python train.py --time_shift_ms=100 --tokenizer="word" --decoder_inner_norm=false --muon_scale="original" --nesterov=true
Rows from block 2 of the audio encoder of a small audio captioner, named by matrix and row number. Rows with one number belong to one channel. Each number is 500 + 50 x the weight over its row's rms, rounded and kept within 0 to 999. All counts start at 0. Numbers have three digits each.
After each channel's rows are labels from the 100 clips, of 14976, where the channel reaches its highest value: "loudest" is the band of the loudest frequency at the time of the peak; "lies over" is the class under the peak. Only what is clearly more common there than usual is listed. The data: songs of 200 made-up bird species, synthesised, often over outdoor noise.
# convs0: expand pointwise conv (encoder.blocks.2.convs.0.weight, 768x192x1), inputs 0-191
# convs1: depthwise width-5 conv, stride 2 (encoder.blocks.2.convs.1.weight, 768x1x5, trained with AdamW), a 5 kernel
# convs2: project pointwise conv (encoder.blocks.2.convs.2.weight, 192x768x1, transposed), outputs 0-191

convs0.713:494520593503572455516465545469498455535518583529375475527469422574456555462552523524501508527393536461499492493502493468589482595463465504522390504534487496435494470530471522474527354449566540474517546540618504508413498499514472652464471513568476522507502465459435517544547498584602459559447518500450576461457454572493565507524463517505416538490551402508485520515522553513609409508527573512521406524422498531546529463420516535485517455498524474511457522425484577449491488501448486485570499612520493456493413540603510518487563460541512549630430508519534422536532549432517494568
convs1.713:481560591519496
convs2.713:564463551467379443481537544479430562455443469447423453526567478453534496551421444472419523540520458481420519497444513482496578599454533454521410449472481471478451504520452534501554585451604538497457527556539538556438471535544484552505544566477539520481566556457526548567506503493536425467436488426556510500404480471434507636466501583432467421478450476467490563490511510516397527399433560564371482497490490388498526543474442604586593460523483490536503403554569445469499455522479516463558509541462495534589471549478582500492396549478502441472464462479497458516497504539523488564
loudest: 500 to 1000 Hz
lies over: upsweep; dip

convs0.85:520436591490495560476467467475550471552486465407476485456463484478487465570454427515550499457469571536475402365511459462529493445512444456576542520521516513440565477386580459538478424412457582511447458433417483523427479507543529530551424491501476570550529454516475460491497424518567522514424415486433562527533532478440414521473528574542517526462551478578478455383463513542565480565481532437454442533367440426496450484524472488544523499534488493520562435448542491483545424485462476442458397478490409460445463447544521577552601524424502480536456476490513499448601529426500393485
convs1.85:466486403470529
convs2.85:503579514528519554541499585510421532539536551379383525563416425499470477425453482649461494478525462549499459387490558452576444542480546414530559541500523453484552571566474548519554536455457425453454492593526492597436626557514531489476495585496454428419555581467452574571521575517470515557477525568465502464495399465574564553466569488439453546458470532551496553458488527504564591503565530512522473561567468478514447485540492459473540516449499469537411477492543465529504448551564524457569461435494483526520565453569499410443511520440503476434490460483460461505469506431505481540
loudest: 1000 to 2000 Hz
lies over: dip; arch

convs0.122:558522513561508552485455491495455463547478584451582473488583404545563548547530494493522496540635486443498449525525488481569514506411496423543517468564522457509519434496538594451434545532501469516480528519610448478519448525480474469530477472512497458543510394491503494442530375479474514496540513508433444528577552497427460478442496447512426637501478474537413519532468503523495503379555426536440529468437561525583486443519574507510514476562397541548493581472451430501543550487571470492461495448483381440443527596554502511488512501533557554410551561440639503467575478411562465491
convs1.122:454534581546477
convs2.122:534491435518500472517510434560457493574494563457524450498504427471468445524448511539615518542508464577588480555492581406544466517498480528476607450533536501533562456401496460470571509503454419479570476369535571559564443521427516459504575539473502527530525495411471493527511520563392488548585466476509471419536623497563466458538522513511538491434502553443570587524434530507424503474630468557599451545484471494585522555508381509445492460484449451465465444487421516501527474501531564521595516578525454479492480561463455532522612485454590459480476467458531542536473436512541451424
loudest: 500 to 1000 Hz
lies over: upsweep; dip

convs0.159:497497445503516497546480495484491579591605474487423443435410528536434535521510451489408498461509406474530530474513389543554454568590486518511529517521505501535459486446474462474566522552520487553447485528539498548511516520459484454556411520445486531528487470429568577536506450537567524534436513519557602477482504440546431448569504525391520512474516507486478442601556411542485508506489579483487638585511577472538446542467463520463500439446530399420426554472386488546570424601480475526505551483598464516517468450465490444513510601646561509461477395498563479458526472492532456522
convs1.159:522453423438494
convs2.159:466505494416564570585408606492462467530573461463387465518477578496349557448444490523503520436577523496528478602448520456402529445467449451493521490547494484537491476584358475467488573528452494458515495437518507430431537614535514529446506532401558609464500478489420430594573443513466524491469480424554511404507517448508515487477515513480470458550504521455537506433523582517500560471513533429472545516556536453499503502461506587587441518480409438551564531499502571451582523526518468521466455531479481511506428445591411469540556545443565483490460498577479467520449486566515479521
loudest: 1000 to 2000 Hz
lies over: downsweep; arch

convs0.454:474532562403511510467585499538493498479407534535499499514577535441502495532514539500488565509438514469440499531547508498582467541561581429441559507532443475512508512454497500626513550547503514439517541525536472506558401451533552528433535547495555477571524574557531466471407479566459531494438497638541595494532490345458478506481477512460575449520522604420540479550443601502528556530530427483497441487590434490549487459455452483547413512462632527555479482468626460449466533501456459500539565563428526531480446558496516535523426546474501468538538494467578583529588466456453599522
convs1.454:544489495421435
convs2.454:475432473541489550467453511456523533526478464476521516541520530495589569409544424576484530448506524585521466530458529533436432557641422528548453471449471467532545519589504534510527515496551410565497384526561504544407458415500415542426529456590605447538453544549440529489558537532472491576523566475394418588401510541487515455440434581459535515474527534504571607485463500519549527576490576440460485484563479532538482434444444478478497567503555507597604568493490448475479421522486525519496506460473502571470475545429532503437535430483498402519448437486448461582529500511502477487
loudest: 500 to 1000 Hz
lies over: downsweep

convs0.662:420473516468499520391518489537528522525472490566442519576517509425449544516460519524535463488515455460523489479532527540512521596517584459639570440505544474673519486474503447487519543518499497474544447513563543482442544442491485507498485470447582525530488477467483478625474553497510531571454433539496522513456446472514530439527506449487501448326424507530605554541601440440606491440377502548500594509500516444429495448465514581438471506435538506531515570434579542489545486501512517505429548557520572495443445547570540384447496555549503462463450508441469493564489495560508596547
convs1.662:560476423507451
convs2.662:482530409461438494509514402521494522517492451485484492451494524427469518466549511601464635492569504502529497505630545490448525562576449485446559485491485542526410457553519455472527426531525578496459538456572492478452490541534443463516489517573601523505528558427534446453475512476509382562545528409507507422483523493457552502431589443469530467462397503481527521475456460538583516573444501572496485479580528477555434554461485571508523456465440493536539523505459539535465515575587550498454460514513594453447431486463398543481569631434559485493470540459395440463503463604527416597
loudest: 2000 to 4000 Hz
lies over: downsweep; arch

convs0.540:514563422515446521478473501546584545558461465562433545522473488449514544537516532495555506635510516392587570422639540532479544391445482495553555560451460571488489456493480499504389599502494497498523477481642480539502520514537504497494558470534488451533527514497541536565508549462530484513497548449466523503544452517498524524534516562486407561458535481573518476574557496505529535420502549348578491517404498449539444481534430515399614432500593509527532523468475437575452359561521503451501496501494546476519488474459566510588561452488535523499566477505444397566506493478532543547
convs1.540:450451452427510
convs2.540:495430549496642494516381488503542482420591471462410499495501482498537486504557431472478528437465523404529498552542553535512446438514465466473409500534528461539462488409512483494543437521522564515468471444475639466521537520449440440417435454433465512575520542481515501529504537484517526605440573472464501428496464623486524490528453498479439449526435504571473523446483543426508523476451518534502469474414473612532532558535439421546535527484469627510530503595485583544551597485519487583394483514448441450411472456531390447562519453490441487492515602505490503500535532464549571539
loudest: 1000 to 2000 Hz
lies over: arch

convs0.354:553491523495503510438515505559536528439483499538419503522603431583525452512501437570427510531537547378537473515496523503528461533536552498550559492496515630508581493495504379536462511555470495489512520487469476512458457495528565473562644459394497530555529449549463508590500418444463504505503491477594482552587543385507526578465530527456492409442438434506513532379476531489496545543515537429437543508502486514526408477490532400472490481479555552523528416475525356419450495517509466586474502507447467552560559470551488583435541550582527616530540453492536442536495476469560544440
convs1.354:552479417451488
convs2.354:466510405565536537431431521434525538486482535538399522544480532470499511438453465564403504473401496546517604574531553438499500574535488595488538540510520469491532473523541536428509472552570486557570426516442500486374455596468431518462546423512549497508495485517514580536500564481503547531547539485504514483417538507569528548446512500452451455596437456635577451521420518387499542518433476503482466444630396540553464486482462495539511516520580587597542555580505430510606437553535552456572493490504601451468473507511452502460527491469503517442529492478506483502519601522469459453
loudest: 2000 to 4000 Hz; 1000 to 2000 Hz
lies over: downsweep

convs0.733:564514530542522506495465581497505486584509553414506470446418479589486500409522561439492504577531412384475522453452503470505454593521516431537460503439463493443444531511485583464526510493399500461470543551605447469504535510546501426513460552428495559497428570542542442508534522559531568546455486485562503503479486502516501608419479559511551486437471557483553581424484526513419619433437563539479431485497442486601584571503495514422424564480544531497574538476524570578463579531556567481488450474533465503527519591536479485530446528571511438447469490403466471396515495606541524567
convs1.733:469543593475481
convs2.733:484538497577536471609543482511551498561559467512512544500522524445482451364551498454516451561473496428451478551484531467412485562513601527483427460492458537488501557483463477506550472627574491503548425494445414479426446500496554515598573580474482506405513485600481449444472558429529528515447445421510576444510479415504436542460558473535599441531599512464473525625552501569533506561409495540511419514558542546455525519499459538496619434480550409460469501485504552482556554479519591469456420499502579506522581549449461496550445394496463495559492479496521517527476493433525471448
loudest: 2000 to 4000 Hz
lies over: downsweep; dip

convs0.565:461503469499452466471616459404488430538510495529506511495487481501494587463518554494421479506419565519513569563377499573473456528512418538522516407474497466575489465492490577306508438444514441493463563418480505471490543531532527552485478514404516507476503532502467560535456486455457501485423538493539511585436476530467486423406490498451421514454494504534576569524560509416472542586546449584520494500540490506437456469456541430493488599456451482506485536447510518466545503460494461469475409438430479439438428568555506531454556448501617497612474399498516566490374490460490428461
convs1.565:452426445458501
convs2.565:462569430470469466499446536498505508472419514542646575462494489522439414464433558569465517558454496652536512530473464459562470522452506501510497537576461460536495413459542462496435498435511436557554560518555431527517458521463460433532513622482452595466486527485495552445412541401628429471484554561578542490439476559507501456546561396521543420424533538481540450533495410472530471583520405512478440538456535501485523503504439562399513560470579506539486471419431437469442438550461471515479474515512526498629499480546517517476474497516526509577507468479532452483500430550556544437
loudest: 2000 to 4000 Hz
lies over: downsweep

convs0.456:508497488474499541549535502446459479565557380577485491450481496465582485533480504521482455569524491436477513481580466551481441583547538452593510475518545542565464475537508490497530538530469514466473477500540519474514507447472466461535471525473500512539514531513550520505524517385609498550499499523438565470595543491429551461499494478437472523532449544594618494521473406521509368459618477551508553591523517515506483672498536410484512523566492446545426367487416425527528404470595404504555494464389488463463494493496551437411542655519504470447531521516504538524516533484529541554
convs1.456:543588540469518
convs2.456:452470424534514563489487406490553424495462556480485497536515509524532541516515529541418523415500542553520467515438592532525417474404467526482481540514519487495586510473494501547474558552533520506514470476599474592402485367538473459520465489603374457520481478431641542411527490467469419487505465552536479588523599509505416408447435498433460579486497517516516547504491512436443448460517507594550494387474469543513515583584572509505392473584502427585522546568473563577538473540510446511505476495468491533486565616509496520492443588505511502457424534496540494433543444533508487512
loudest: 2000 to 4000 Hz
lies over: downsweep

convs0.112:602475407550618438540499385472541559552495472419523459487448436455510576507531436512514473567520574533594423469453469498462424482521494435545512432452475522457496505526452570555454445464381454556460590460441521519408430505460460493440483527453525544479554461486454495505450522504485512486494594554457373523495601480521531413584462534551526463511512532518536454478536456560534528437452513622410474635476522488466569475495543480561549511532558497501506494514520425496472501489481562497453486509494511580440516553531501459593581390447517483592476505507511444550621523468526505459
convs1.112:496540595539483
convs2.112:547490545413467529489463479484528432442516562530478446544523559579542487624480526391500526520545517622577443509398472489512570475561492426588483479529494530534597492431519471535448537463470488448508527524448513486500521460570547450524347537429505400470493544469529444433464485487496580452522490513433429391439453482517452485507516555552435568502563426481483474476491528496493484561536527404458439520521480478460523494486499458508582426459507445460489532519498460483469506377511490455522494474539476423462549533582479478448493440499428568630451415614496455380443464480436423494
loudest: 1000 to 2000 Hz
lies over: upsweep

convs0.42:541540537538507558530501625442482558483508548569527476586651532530555540491465420599522540474528445482458490511435486444473558527480538466585456521441598516378488470492568458484534534520490503508522554450519447452546467478494477425544548484513498539366549449596568552448506475545497481520417518560569488448491543526533517532563491447553474463551511547472486522473503478459557516497494470471511456498485443422527460440522447519485420595512541492424566445523531595523597376465548551573491474595435435467591479392546550449459517480527512505461531513558523517654496513559452482447
convs1.42:427421506528512
convs2.42:507506625456471487566505489482487613553493601463407602553468587443435532506459406501485571482514421566551557539441584536537473598527510571419513539541522391515590477467473538520488476493512426451488513556418484585561559548566445496490496579555440436572547450531486478479495514496520602514532483586545415455451526419458539423568551506499511493458453537515448499564533459454538483474519433441543536469563494539534433506554474518516595484559586426590483401492485507547504483491512449528553435519485553486472535467520477513566454521515420553544550564464420531506507561494587449458
loudest: 1000 to 2000 Hz
lies over: upsweep

convs0.106:567476480464507408491548525542573464531459551474418556486602447525551480519519510563454554522499567481501570444481486590608462448550529471598410459565538509572520540384537506552493441496451452449441470519502499526566405513464553457426420600506547556506471521531483483532481464414458476498500499487467496438536537464482627481548569497478558541454490495425557478519536519475520458560611519537532512393516477473538459486461413527494472468524545485498429587582503503494484468639553464533581588534560554444529484511434453519461578584518456563462525590534451561508545551562514578563
convs1.106:422437485515544
convs2.106:471492487522548557522467535595533474522533541481526489470560531445452483547561513458403519605502483460510479535559552466500585462441513581365545466497523461409514477466459415506489488464509477420524500563511466475474472498465470420442452528469553537599597457501527575440559355491455519505450391445499434419603439506540478373416406559533432433535514522485458443445539434493550543516487428554516468482466448406460515462436482500468406474509433463484507439406526435538516491402551529482566509507465512512546490408489539494519470511507462504504512406527510584468437462421434472471
loudest: 1000 to 2000 Hz
lies over: dip; arch